python train.py --model="CTC image transcriber" --image_size=64 --vocab_size=30 --qk_norm=false --moe_every=1 --expert_mlp_ratio=0.5 --conv_stem=true --gradient_noise=0.1 --warmup_steps=2200 --weight_decay=0.2
Rows from block 3 of a small CTC image transcriber, named by matrix and row number. Rows with one number within an expert belong to one neuron, the router's apart. Each number is 128 + 24 x the weight over its row's rms, rounded and kept within 0 to 255. All counts start at 0. Numbers have three digits each.
Before each expert's rows are labels from the 100 images, of 14976, where the router gives the expert most weight on average: "top examples" is what is common among them. Only what is clearly more common there than usual is listed. The data: short English words printed on busy colour backdrops. In brackets: how many of the 100, against the usual share in percent.
# router: router (model.blocks.3.mlp.router.weight, 4x384), inputs 128-255
# gate: expert gate (model.blocks.3.mlp.gate, 4x192x384), inputs 128-255
# up: expert up (model.blocks.3.mlp.up, 4x192x384), inputs 128-255
# down: expert down (model.blocks.3.mlp.down, 4x384x192, transposed), outputs 128-255

# expert 1
top examples: the letter m (28 vs 10.2)
router.1:102133151132084107126137117133145178088118097121167121129106145160140137107105066168121142101149113120154107136107142141156102137108139112120094151118122163145128131135137156134113113118100106150162118124125139104144145148098104136117141111152164140102145103138146076131099134155101136126151112121160111096116116124147095157097179171123150134084134121149136073107133151084127189127124
gate.0:136126159136121158158137110140116132152085166134134108123136162094134102108110128128090129094121132111137122167096135108129142125107091101099156151126162167139121132108147115121126165145159099128109132119091155136147131142142132119135094108145085163127115106133092090077146126095078131114091097108083136122110158169158128138066117150111137091139141114113167155153157135140161134146139
up.0:097138170145121144142173097056100115119121115117112138088154107113106164164087102136185146155090149154144128140115139118109086130139099117117113069108106152166148113112168123132147111176137158100113111115121117138161151125100107112153127104172118128181111110143179118136150131113183112095117096156117140138106133116166160144142130125135156124129169122161111109129110164130106167124106
down.0:133157091114170136164158064145118115165115122114135167094117143112139102122137139111129139138158156148111123132116141121107124115114139160127132127149145157107115097142091111097085143138117166113105143156146093153162157127127164111089130105089076120114145068138071106101126107102117134139143099156125118123096143123154097140117150107147158143082097120134150117129124152132158125148101
gate.1:150181151170170108076144117130155081123139150097159127152094091125137135100154143163146140138140101118124130120117137107157119118152137087139147188138128101129121121130115093160131142130086161118145099085122154099093124133132128129129149142144177134137116120122160109132111146132173139139096108182134132106138172132109143129078129091150155147137087114143093100115128111144136139167109
up.1:123182163117120125105145120093062130131107148174112148078161127132142155097126138153122127140152119148104113106138126113119138148095080085129114124139133127137128170116165125137149143160114165130133144099120143122165119127120138127129105112158144111138107098105127116161131170128119122163148135128154132140110104112184092135146163085114133097183091090074134102132098130116135132123144
down.1:148135155134151130113180135119137154174133127135155094168144143126128153149120113106133141110106115171184156124141118139132122126080105101118116186107134115124130138147143137137147117126134095151111155163155070144147130125122129126143166106098145130156130144117188136119170146119113126159111101077133149112106156143160123151083137155113134146138106150119169156164115158147133116140155
gate.2:165142086120119097165121147119096111100079098140136167120108157114124083121143145148152107152101132153144097125106120136141117088165103141105157145134109116098135160140090131121150143112143115118116111144104120141117145099120103137121164131122124162124115137125130151114135148173143135089142140125183136141123115167139109174097137109094165166135128150116158109145151143147098162108154
up.2:111143096160115172160182118146122097131136103106140133142160094120149153157154121132126124135156123116168142144120136123115111117144190086119115171159111116147157109139142106112121117136101181153093104136115080114146139182158153149164120144083152114085127130128130110164140119137147146141147120114129144110133161105110112143141131123112142101148146079166111125132108096108151118119133
down.2:084115119128133116120135169134113108136059168055153164114118129111092133147119098168123117128148146142164116111147131129137111129142129133156158159117127135135146133104108172100138093147111129111141116155104122121117091123158128126118077153098100168119112112144127091124120117111134110097114130182112102130099160136111120111092116130090185152120122157113115139134105141156108125162115
gate.3:119109085122096137153130129130186102122113119095133129141084105123134120137116155132133156108134147140115140127139120158143142135190161140109127129135188143152143127134098131137133106117124152133121126147121070137127152102139137083133127153155110143061169119147127093136129177102161142118132161101126181146100162119110137126146116074157148118143122104132169133157139130121160130118113
up.3:100143139092109179111139124111148128178171142071113112158155101177128156108098116179156141119134173070138111142130128135123125117110136136114097114141134117125130115146141124125122142126142133136135119087138067164119133135132132106144108179162085109118131161124148092117175119202121115153140110150116122125128119134170137106102149111124105108152131131161171102141197105085128106142167
down.3:156133129123143094130136107159136163156130136136104132148124148108159095119114141163138102125133151108123115169123146129186126088127159083144155083064137106095166195134147138122135164104060094140104106163151118121124146155125156113118128130115085149151136137139121103097121119115175106147112112131138136117111139136107099103147128147130093137147087115112139116153154113075097101123145
gate.4:131106111155126114142128069134120109142126174091129145080129110086119162130148097139142110168116100092151127130121103075130132148118145101150122129112104135124125137133122132111104128139134151121127134076144095134137145135107174143108125150075119130122151115118118146127103129109103111088099158128089149101116137188096148098125119141138126105094122132132092088078118159066098139122095
up.4:123118126114123135115113151098084127089139093131181126171157121108134098149093098085154093080117158151140101127090166094134088114139133109104085143149128145141159108116127126132142132134146141111135148136073141156091089134096078099109125127165123168151087154141109135189150198151111167171134085164140115156147153121182144131169115137087132188144181146135109092093087128108143140181147
down.4:174101097116140155116109071154120156155102125165150091117103128146148104108162106140142154091154127141155127154149117112101136145118161139149150144103109092114092104136137179098120117089095124135136123132151114129136113143135127158149129159127127064143117167149139141104124164092109144128129129157152121128139113133164134131157168132103111133137128096117144104095114168155136135145146
gate.5:222106124093118127112151151083111113125136126096102110095142128150152091146080144161152111147110139172139150155116123140153103103131105066089085100140115104163126102150157122129096143145163122086131141111138120105109124105119098153124140150111159139166119116167119126114125152138135168127127116145127139165071068141174147125117139095176127125124124100152112135161133144133094121130117
up.5:123082154121125159133151158138074084140106169086149099127161168139133109130139118119153170138156155103109103108130117141132175107125107099126142132128102111116132112159182127150143072105129125100105118075123084098090139106091117126123109133102127164106108104097165166139090132143116119145133081115144137136111147076156124126166127100130167112116140115103151118093113124144083098135153
down.5:081105090110148145106170124104110155105137151127085096119119179123133133155129128175157115106169098094110117186103154105120152125161145107098134137112107158113135107115124140141143121093132104126174120108166150133068168124105129118085150116144143114119118125106076170154100180164097091129165158137109147119064126140090124100168152149096103096155125130096157105082124108120104162123137
gate.6:137091136108116114127099159093165079129173148165129079087113120084121134133099157097132098138099072147146165078098101115157118142127159127115188127135136095163159119121108131139132111123107143148202136097157118134128132099147103105119153129157033140141125139116173135116109134109097140091104149100128102084129119143141141098122084145156096109151161132135137146111152159142110161153131
up.6:109147146121128091099104154131114127100143121104190117142093109115092151113146123151093131108185129126105122108131146164059143193119095075157122127127122111170148141090083124147054164170144148141116112101186129099151125100136147137113140135160160117106143130149125137104128141123135125142175157118109137134110156122141136139180147093091077128127170146144170106152120108123145119130105
down.6:077104111125131147098124124134135134120068130144097146139144139127079103157190161140149141140146083123146097102120087125127138113108112124090104101119134098130112117142101163115131147164109158109110112110176140143143095052152107118181157122139137152133122140137112120127115135127120134116126111107120163162157144089127125141157159145118111096110158130130156133131157150141111144120127
gate.7:171099174084146116178090093111123115118125138162108101145130126171141120122140101126139139163175141130136141147082080143129155069068133106125087127100121131079148129149137107107140163102086160118139101119128082160114145104104147141100123121115145083126128154127121134114146129154133139134131142126166150092099103184116127132119107148126126130099116127123140108107158135123175129129131
up.7:108134137151138105124087124171160158054094144086107123115124131092137163127116118120096122112112124142154166142116136123123134112148124134139134159144153135098128111180137127140156138107107152120142146127110118163103119117156153155183149172129136145131135109138173098108129094108163129123165108151151159115128140142100143111133126082118157114120167102113144091150095078108146103148126
down.7:115162128177112139130115118118090116113160133114124106178129144150127145155137148192110125079150127095121163123140143145118177189142170163121168089110125144114194149132128166198154119137119115079102162114152123124146152131137153136141147124153152128124115136123157129142102155104124075145169097128132130121129118154078111115174163110131123127132109132120126116158166126126180121171133

# expert 3
top examples: the letter e (60 vs 35.3)
router.3:138162119125099112161155120072143168161163165124128124072120122142190113158148126158104131141090103139110137119129147133107099142131100118100129134103140114196121122153155115104161104120163100146126090107142102144101145085155130135106121126123136146109177115119088172098139173127113114120120098139116134182126103166108126111116115143124119147166144130105149160116137149142176157121108
gate.0:131127136142177103136170131156115141121155110168124114107136160128154086180147113106159099150100121123156109114078159118106159140151142115115153154113084118141131148141135133133117091102121084111107168138108135136167111175144110128124117167131171163141107133105131126139137104126137145081174113144129107144098128104133121116140116169143127112148138171091099156134125154147148189118135
up.0:128179114128151129099090156137120068111152133080115113107102092117120127117116117156091091114163109081142095141157102147127165157106118121096141141096158167144113116131136093124123100149126132146086084112126149098121139133141140125115105113124137136136177124145090100102119113094192149097154128127124112154094111149113095126116127103110107106136116088152142105110146173103160139142097
down.0:139155136100151150162113075142156118117113156123137124140141158114114167119112104133128135136156144131111070099113133144109117173113127105154157101106182162131147103127133144118159133122109101128119159132133135108191092136097108109145115132188080127170174158112167167131129129125141173125112132128131123142113123110155147149148145126124110116168137168127123107156126160096106122161137
gate.1:141113113145125115115129090120081137137114112107135176116131140113129074135108102126146104114091115105173137081156134155163103119129138140108134158099126168098147157155097079133105168124151116132133087164117085155115117094140081165122139119138068129137168128099120164096167185136135125146121138091131127144136113142112089147137115144153127153113113126101136142134125138143146141133151
up.1:081097134080161133098114144109137121150121145124109155154123117128157135135151148134143112151130148111132156129139136141111099127118101131110141167143133111123090118133128129126152120119105157111109119121121131100133082163160118123099147116107104122169141095125134139138113141143137126113138125104119109108102132148086148112149100076113128114134130097146116150110145096095114099093144
down.1:107116112168085122140093142138171155123126132118182086109123114142122151137128153167108088103154143084133133163149152115151127134145111163109176119119090167131122126137153125150145106144118096102118078104119176116160130156129135133092164136138102118132118153123126138117118132103148184140116137153102133121109119156144122110126151119127168112110139123089097119106131131152100116161108
gate.2:119142134083113131111181113114116133114121079141131121113066129105131108134113137166062129092114063161127126163126137164118129106152117113148134149150095117165162119117128104118110099100067129173126137145132118122126122124095171138132128125130142170146162126132075105122137165141111175089130141123150118168099125154131124083094110126086103150109132108134143163128116126103152127073155
up.2:111107134163161117164122147121112121104112117135123128156121084154157158133119144144202088125129177118162152147154131076109107154109132116130120146119148121101111144163098140143095149136145149106144134147121141141112129172072110111127137124172157121137077075144103107137174083128136100131142122140155092127145135095146127116173118134121140132159147126135143066166122132136103122166153
down.2:093122091100191171131115129144199144132145083110143138125102145104170151155147164162137141143143111142086150154125143140143113106166119128136163142089149138145155160123132081112126164155136131164109158107115120123119102080136136187169107145140123147139082118129135109139138117118126162156178170118151115125112128137125102106127143136077118132140114141153133145121130155132116120131141
gate.3:089123091143113099122093106101171123122113140134134172141104152085149108131122113131122139152129117109130142105120128135153108089141114143128111127121126142128176189108128125120152119168164128180163106132103150145119115173106106095136113125166097157141128123152125094133116121120110126124134106160146107134142114106155152157119124135121128120170140111114101149125144113120163137169105
up.3:115147151130166121128136122135135145130144146084131149155100112115141114153145183099151130174106105158121126080130122136147103172152118167148147124122128132106154075112151081106127155139147141117169146133102135134175136136144127132107086132149151160134130125165092178097098091136108104142137098155124148112195120167161134135128109120092081134133134128117128108116128149160125147101161
down.3:106110078113122112160086144140118104161163126098108127129148113142104129152148146122136106184133138157108111112109155123158118112141100172112140145107121130086178102141130121146114165177099157133133099132121116148148162086140147103171105118176125114115123160106154138135082122124152162174113100151105141117107108126138090126159109137110195116086156143152135156106134099136115131127123
gate.4:120106136140171148095119175165109145128109070123135149103177134115132139119136103096133162118104122189141127099127124133110171124116172126158134116135118140141155166166141180110115137092170120133125170098157117132150095152098114095093114095133120119133104132131127095102085114122131164140152136158126116116142140144119107176139143141117126098122144138145118120125119184116106143164132
up.4:118111103110123146125092113139160138131141082115128128147151120112131092141121134119150098125078125094108137126084154146095145107126161177144110140126134161154108104101114139159119135121114080137156151124148126163106083163106106074124132102112129118146146129095160128125151111163142122114109162130170098154113152112139155112117086159106127129111137097140083141116162069142133146086124
down.4:099094110113104110167130159123099117156132125080155157084122145131166180154135086106153121121112100155143131111106175112111126144156161120127142157123141138112138140103133096131092153184116132091124085140083120100153119163110158137149140140085135137166115143136129156102147092100167161111112133113164156147092118153140137076129139120102131143088133132118142190115109120122109137118114
gate.5:123174146138154105142147114097178128136151163096139151102125107124141128146123146128115123145099109137083140141101100087124157130123079126137159116099145109142142161106176110111166092095146127173175136108133091129105141090177140103145140128136149139119152141109134130125125175145193117093108125092165088152113131119095097082118114100099128129157160112089144185139139170147138139100114
up.5:124076111106124140110108169162099097083121083167152109152130132119137127114137133098136125103154099109125132139140141176167128092117137118159103145165128135137139117137149161142105165087141140090088159143115133109139109141090162147151166154107125122140111123144119098125115076141143153166139154135125124079120128119155120167129120146186098139114131107162143072111133109124121138152131
down.5:129189110150149146169122127139156100119142144100157121122150133115112111129113159112115147128144162090105158098152107118115104106133102113139120124111175136139100112114114113164155145151156133100165133147122155158157139114112111116116140146091105117146092121112104100137179119144118124125156145152131151126120131117155137111132094173180135115164091104125149120124126138144097133128089
gate.6:116094137133151131141119112135113147087092151136143149140137135112100127092111139050101168132104159136111103103138086130165092166161078157129153127183094129127167156138102092200167146121146136110149118125143133167117128124103148144129126124127137162137110139124152090166147167103157132113127140093150096125123102098146107109165182106114128133158121113123140177124148110158130146143124
up.6:120130104141128145131123132156083171162109134145138101126117131143174155116161132134114155108098102132133111129146142102126120104090098150134139079138125135100130155140134131146160117122140133111129124085086112130147136130108113117068136113116093082118144101127114147143117140094076121139118142142114078129163145149175152166132124155081170135136165100096133081142125131110178174152106
down.6:092121125134113112106142143104114095114145118135150142144123118111079138113132193151117086111178078090130138120129119118163160105125165146145156158151157145146160167122168126135109113106143126125100148091145153108154102106142139133121147124135136161144116157120149135108128129146103074143129126151105108149121148145102116103109145131098109100100138146154119140113137101158132106112075
gate.7:107102145144162126163084109123133102135129135120178154115124134096152138171132116095136157094114099129115144127153144159101144081140138152123116148131140101136112144111152129159138139112125119110090140125102147132112106105101103161104136127102096139143158120126097120163174127142094176110142161160122121144105133141129103114150150131131108124100155145147159120114184134140086180128103
up.7:148098128129122091145108079142077152131120097172080150144147140133139093151134148123123123117121128103118141142099138195108128134160121086123086147135159139126103138140173110139101098112119138141118131143115159127114118156106129138128122109160160101120143117134112192129172082150115137130117125116115104150154128135123121105059102091140116121093114145104105128122091092147160107147137
down.7:126131139132115094118137116079109112195120160197136119161130156156091122143150101136141116122114115110103140102144117152142088133137107141087129099142138116103149131098170148107137068134120104134136129166133111119101182167123134105112098130149141114108157136144167096127150176125179125102084079117125117116122179111157156157123123128146115129096123111132123146127123093115141129117144

# expert 2
top examples: the letter e (90 vs 35.3)
router.2:154094138109152152092089167143122081113112118149110139179145112139105138131128166093173138117151162149129091137149130140111173116120154153146140131144121104100121112097108119120092179120138145098104129101092125138127113167118140128153116146137098072159102134129145106129115107104120144160139162140104146099121143106130129146173137086134080136152089111119113143134117106148128097130124
gate.0:146126153133127105153143112129139114120153085119170081128139096140149122087070118114096130135148140121106063175104098086162113209058117058146150116096132121111181152101155128130145096094132100145154151106129161144112133159107133151114131118145122117123108148096121133135160151138116133078107150110101126123137116128133088125147111196098119183117134114117109091126118128132142154172130
up.0:149125120162135080130120129116137131157104137097182156136104133179096150116125097094135112164122137095134136134156126151136140117118131131134123171103111157115126122141115155082081136189147108109127088153109147153126132118087144121127148129132125140150135137141129163089148132136121104117114141074121085115138165124101102096139156137165144121161156105088155112137124090099115115114121
down.0:117120084098125114127130119116128103129103139130093096104143114114149145149106138137107142105140153137149126105139130128134109109154153167129163052128139163102112131131156151156123120083151141115111099124141151132107141149079089140137134117147130139147100119126125120190160107106138174116131135110173152180143112107146150143151084143127125104106143122124121140107135120118132117131117
gate.1:105152129139094168125088129149155103092092104103125150132131121128177154116085137118151131139103125102126166126139096153137192153128132137118135164137137141136117149128126118162156134141113115121114135138113124126114117089147128138079134133186144127130076135120108115157174120145155152115167128154097106101110146138140139087192102173129132104159131146139106118080158134114138140143137
up.1:144128137128149153105103094111175120154144144136148102132127133172136108095117091111128138164119117167159118149135106133144137142079138134144120121103149116125160138160111134120099131131136137191120131124102117160098162166142147132128170118103130164160078074125113134084140152127143115181134124123126156105139131133129092184140167054107122113148136174104130156163155116119114101151136
down.1:121130125165090105138098141141084123170079136144087117117144176147088100146124110157105144125127164153146118109143147143140113156184133152136182103091123117121116086106137154143134121109137119099140158096127140163107111099132132107151130132151095127110154124116142180116132142117162164144156129152126099156140109141138121120135132141148108156128095098110129126137150153123136147117150
gate.2:119146129124147111126089123148093123172112114069132140155132125109095123149125147109137127144079122146088108137143134169114129136117116118147149142136148168125142111140162101119096084121125116160130146116173097123101127131165116079107134090168123143129111148124152118138116182134128121128134158089181120109092096153148117152128111072151158091130145170165106101165143089123084166153110
up.2:120129145143134113150140128118107109120163129116083128139140113140138134150076111139123151127150159130135190170118093118134128142158131155160077120147141100121127107153165113146165100131134085104134170140146115157141127144093115084099173170124116119070190147119097109142109131175138120118157091127095086115116130090131147124128127127113099137120121078107106104115103129161153138141114
down.2:127153156104138116107110159088104113122112132094145146156119126110168158128125141133129132147104148141092136122096170079146111170114148115121118105104106147145126147107147126111124088159130129164085129154158143102184120150109127101132130155166146128139114155125116132156106113142132099101135108139162101078148118115127167149132145134127126105127097127170133131126150085173109128093152
gate.3:160112102102147142128089119148119156122131133124125152142113097100105146143127083169080112087123139092172131139122120122112125101146072130145120131146123104110116108120144117103123130130099126092141128103155111122159119154114142133136135083126129104103119099124114087114080140150140174102116144125160108145124115129146109110095123079121146129126131138135143145177141117134147092121113
up.3:106110161068122054126160123131175163139142149126111111122116075110163138142175117153110137138169120092125107146135141170079138130114147135182157115114130114141110142130138133151113098113123152107156105117121133157110134180143108092113147110067146142079130130078122094135117153115136152113139105109139129129156127112111117146142086106160108135161124135104102093143136121129157131087113
down.3:113151134152159049159163140147139138155156155114103105151113091167112105093162154119113146157143110123145125095162162086136130127151148117139093150104160084104141131159142172189158110080143147088129119134138147119129109126135126090118133122147111154147143126188109135140154157128115052122113138120136142136109156137094170132153093130132091124095166114109089129117123112157138136144131
gate.4:165139144128072142142123114172100127080120128168145121147105115167144129168166060131206106087141118130127128133105116144123136083126111156175137117100084170155142142135179111133126079126124097158120174119122179099126127136135097117129143126085100148138123132126123156132126135148094138108099158112128130128118134095110118110149147139129117155084113166126131128157159125114125122110094
up.4:095108134142136111122128119158142103164130086089117109142090124084105141110123139139126101118131158134111154102100156141115148069098134126135181120103181151157125142083166107155112118117127131152154154132092171133121120149088106128106120113084106128170169129146125085159111097119078052117144112098114135155109140147120144170125127164155119137112136161110114080162149131100104089103113
down.4:139157129126093132132135146122141128145155115131151087120099117129094115176103124147168113129136135127129158133162124151146139147141127103132096119174164108142138129193116092124095139142105150091126164150159119133120090155145144132143137113127120143164106120151172135144154137133074131139089140097125126133169099153160108107110149110115140146129129151121175104127113121135130137137115
gate.5:113129145135098129111133126132123154091100114106146105103185111122128136179108160122110128172157163117115128141150137138189144124152116126142155111117163150133156129127147151127161153124105094138095139094146111092137133158155140120129135104172145087131094072204152134091110123149117115101137129137144159149105098115090118114132104109123118129147104106108143181144135124130085060120105
up.5:126153147112102149175184147089113183100079122161101156167116138133113100143133142072196119119156121114145126114124099122083131108121157098068144152141112107150127168139159127104130105132154150151125094100095124139105113130133163155171115130150126159156091188090086160139130122101133131147110105139127152135157137109103152110098101176137108133159131085132162084147137106153104119143114
down.5:083111091103128119121096080094113140135111149177150133111127126126152145133105130124140127131166127109118135087129123146067129094107139129125145148130168106174091125084147137104105140131091085113124094135156099140137138148089134137144151118132090152109151104122106092168132188107102098153132148126125100113191135145141143161140124101077123089103162117119150125170134130105147125151154
gate.6:123138131102171151134149128107112170096095089136123087133169108133103118102163126117170182089143182147107091127089152165138132134100108101124135137103108134130082154157132127138146125128144147145089169103142102124160120120162132111116133115111142164127156068117099150103118118143129145149139119141098130151133139093125140120152097126124119096149141123146108133141164126104134114156120
up.6:094108166150141143127136136119116104154163152118140104114149113131106165072093122128118119147141108131130123129112106101093133115156161114125116156134159075143138178094154091102137142102141110135147141136110118144143115124133127163105110139118142097117173075148090150124111117136121154133172131114097138154103122111103095101145087135162114117098149090098118115137136125121152132162097
down.6:127135158090115123087115079144120136150093142127126102124150135168129161139118180081108142128169121115139102137137080125135090145104167097113143148130087157165095131119134153120169137123126061108132134128078111108148115102104144083131133106131174086118169131173087126111154114090117128128141121155154146143088100102089137157122120123118154153142119108085143110134165121101130091106146
gate.7:154168165118145141104092121157079131156127180135136132124138123115100134163150164130130109111179156144103089126150150124165137159090120098141123160105118098077125104129119123132076153138118094100126145105154176096146131148136098119156133127121110114174153138126124125114148146138144113143152126080138133128127089095113143145120097150132133102092123150086141149129118107160139106122096
up.7:124114165129127123115120192099117117088112113129143087114085134130120129118128145148124145131115097127141132111145110152130080128132110087099126121103123100122116144172151137129150127155078111135137127138145102113110152114100119102098120099109119141190136146134130145129115161120132157102134148137122105109108094122138130131099141101138086150103149118155105105130119106161123113150125
down.7:134135146133123138153127143128073112107134111145079127125139110125105142133158154117091157122118112166129132156111157106113148086179118167113135109087164136143118179080126165125144091129108123104097148112149128169155102100145163163114170145098118098112132107101100115123135118154100085127092139118132174116145162091174144128153174109157113157103116088136143122153173090137166121110088

# expert 0
top examples: the letter s (44 vs 16.4)
router.0:097123105169153111133155116182139139136108103101126144114145155107118108114115122123104096127132112107114207119128079121114119141145112123133112111123134133103156132124094110163133108168110177136136133209142152086160117126125106119135162091129140162128141124131117156148176123157146133068128108098144115136164122115131134098087099151125183091098160157156120126141109116082085132112150
gate.0:154114125192144194156119114157156132127120088140135150098112152109154103090120114154097107114127168081152128130145147113159139185143126127131127144138149157142075079137108086125157061136093164105128090131109119121134145143148099101138129098113156129121072081153116128123114115161141137124119125134143128150122084146131141145122129084175123177104133114147143156108137116106112071139115
up.0:152134155119140108134115117141132101121143119132126073131181147133143134069153139137127125098144105145111125117146137143147134152149139122115113198129123121147115135159179152149114126149168090142156116069107071120150115104139135137083107162113170118166089121083133129111099097127153108152131161115161176113123105150162091131118128161088120126126151114110135120136147088148110144146131
down.0:108119139114087146120120117158140177113135124129133126139130098139112166104137123133097129177107118130111135084107090128107104127098093133156115208093097168156147124106095115135141172103102162134111114112095152126141138163127132130097171123122147116112139104103174095105140111092095082125158122130112159099161077111122118132148145169117096090146100143155155109146114088144099111109162
gate.1:151153178158122139126107126135143166171100175109152127147097116151144170119130131111155117101134137164159118139160144117111133149115135142177127096130144105125147105160128089143160105149123154107116111154120151127123115126173159134100145134092130128154126121113098131092127059113116140142112119173149130129193173162131163116127099124157149135067132105112143141096164105138126099113082
up.1:107171158130125094133143135158115139153173134125100167128089077123132107121113116138142093144101112137151165088124107164118139134122100117148153095125145130109139152112111150134122155167137131130123139141171179205136129122157129133107124143107115089109125142091149168065134077141170170132131149095129132162080107141072121164121095134151145112127182138124136144118149119168100103165082
down.1:106105162129149090083146108079113081135123167137122147100095135095158154176172152141115124161124101109157127123104150154124161104141126124160125085147138129109128135147136121114147137125089137132137098087124090138084143126083144084104132129114142129149131150079126144130114116106102152135150121107113113149132146089125174162144134121126087130118143136122156146122080091157116113087084
gate.2:112142091146137172098085147116157117169121098093103151164147118145127132152157136138146144138070137084123045115139165172130086135136136131141104117120192135134113100159155143154132155117128140164095098159128069143116125135103094122128199118137112118133136132108080122152131138133097147157145153125114131160166099085142144120123122160132124119111134148150106111138136150124115143135104
up.2:121145140174172121097138110135115097160135162112137098139127129128154091127126169138100096128139137107141073095090092140098128118095135089118153112126109067118131111164118151098145141153091108141157121131124085128111146094122135158110113116145119112113082141093154134111113112131125090166148139158129119101181083121105106140138134111135139135161115043171155112139121092104144114142128
down.2:169112127099093120141151073115110174152081086170101114138186125099139123087113113080126144141121103147174096159146099063123086109106131125134153112119144138155189118165143097119097140127118121097090120121064146163152160118112108125117095130130115138150126120105127102136151081138136111131152116102130111137172112066069152105127071112138105082110080119144117127186140122137125132151086
gate.3:091149116074113118145138127164108126162159097152078130127117120148129105126135169102139144106144102143137129171159175150139117131133120102153129144137136120124188133169127134153087121164148111127130178165119124104131129140142130115133154120166116124166139115111133137086110144112134119168132119168125121139144154115120150126134138097159138151123128141114121150117135153137162132100152
up.3:122102133122149155122161116105133100158101074117151165079125097113097112082146168147125185150127181136149096128141135164126110150111145148150105145140129156102112138137149103106106135107139102127127123127157136121126156147115164095141149133151093140152135148141103139136152136093107170100135176107073117148129120129155140155074131128086124110162088100088130181128169092161120154161135
down.3:123141104151095150143096135112117133095091112097131115151139137127161190130149128129115157109139119123140156126171134129157108110120098154136105100110164096118153128148154163095151117131112102134086128119110102146127129109170119158141084146165097139133135088136081113139139110139096164133147108127127107112119117091165158148079157144157142090156145106158143115169142129175125161166089
gate.4:108158116154115119116120149150123124107110122141143114130093131140157118125082138149093154105130126120146171158124144114104114118128118086089107146151091164113118140103143130095137130123151092165169177081146117099151148132113109091138104117116134137147141173167109156145143142109139128155141161113129115144142089151162088128123142154089132154117119111125123101105143151078156120097131
up.4:127128108119152093091136130093126077110156114120127123096145139094125130090138139128125155140134169132109134148159107097107162180124110172165128092142139141117103121183116146163168147147130174132134143129109115157148086133155122146115124156107141147126136192119078156119162130101128148130111132129167153121117141089138096084109113108129182131166141123153167141129149131115111159064107
down.4:131155139131121162155115155136119125159121118110088127078156152151130102125100130114148107127110098154141184109137140135140066113142122162142085142165117123082143158150103125120143103168163117144151101157116119097121122097107134111113136102128107108114152125105170085117159141122119103117114130107092128137169133149147127117093099099146105146158128143141101092149086111109140087122142
gate.5:139097129132128116142135160115085126169095137157118138123106096080102164123147125105176109119108110085137104122068141085112122073150131087112128139145114126122118122141139121083109080138104143107133130144121111116090179189143133132107171146160147135109131110146095163124126076080111144161129127115168098122110140126145109128189097123163122113129151088124130142150133126113106146103142
up.5:135127143150098116129171123133144117159130100115145118111144128118120127149095162106129141167109129105102156152127157101075140116107129151112103124129106129118131135144107107143141120139153134124156125114124129160135139151105112124127111106135160141098144095147129140072125139143161170137147126160089142153115097112149143112121148133111135161152128043134119134105161108109144103121109
down.5:170136147145098162113098178188149094094148157137153111158136129172120115106123157112074115122148093134147123117121136125115154148158158120151130055155119161101107120116168179099126133135104064127149105155117159136116075161159101101189117132125126161111129122135180174136139125095136168139108143125115125123079118122123126111151134077154119090120120107119191146104148135098141157178120
gate.6:165105123097125076058126135122129159129152118178123100117108168116102135142126165149130111160124123123112130142124170125160118132112166091075103077140116121170126116130154105161120090111143119082129177115131099128153105163142129133112134130103124136105145099107125123128128119137094140083162103118091137159127152156120130125139167075109137115163135122163145125131133118105159069150128
up.6:106141122062122072149170111159144162128173128108103117141140086109146124110139125128114091079138095131099138162145149107132117154145115119108150113145134122133146120154113101145094101176171127111171151115179143149117113145141106150100118112134117124115147089140109134165158176115174128155107106106111084157137087099145135115184145145122136106106130124107176120067117147108114130125129
down.6:115093174141097164119149091159115131151171191139128122123158137126129093127106115088101135180134118168100143123116108156126137148128105117122137105115083117123102167144106120117132124135116134165102129087118136123131112105091106139152149100163157166109136095118152154113150172102135126166114107104137092139127142135132096102102133156163097117122118128091168145114130131141145118120139
gate.7:162145146110113147147143114143133102163124189070125122148149096126140104130119097115131139150124097123148133094161150145135161155124106138114099161166117138142092112130103137090110147100159096136123137125139125143158103147165147139127156138139081170132162106097114125141138108074079179153105143171124139147085126110137125155143118163126149114164104114112120188113138108144100150133072
up.7:136126147140181140171101104132126138118137144131095133064146133131144124152105159100121118090080140116094140151143144125179154142109145149181153118116128120136094154092116110115140132115132127123116102126089131156120091170120132117179156125142144083155135137134124130120146128099140150133122135138162129187097159070169102122078128118130086142097154111101179129126096094148117111124142
down.7:140132116059155094120099122158151129110097160142151166169090110162121122153154112113123105174150122135139116138111137111171110134128130116107140165157087159097154125128076132169113117112136156130109101088175141131119144103121114151115119067133105127102112154159162136133137119155108116149165109106117133130083173136117117120167174141114119132124131148144116138109085138103134155146132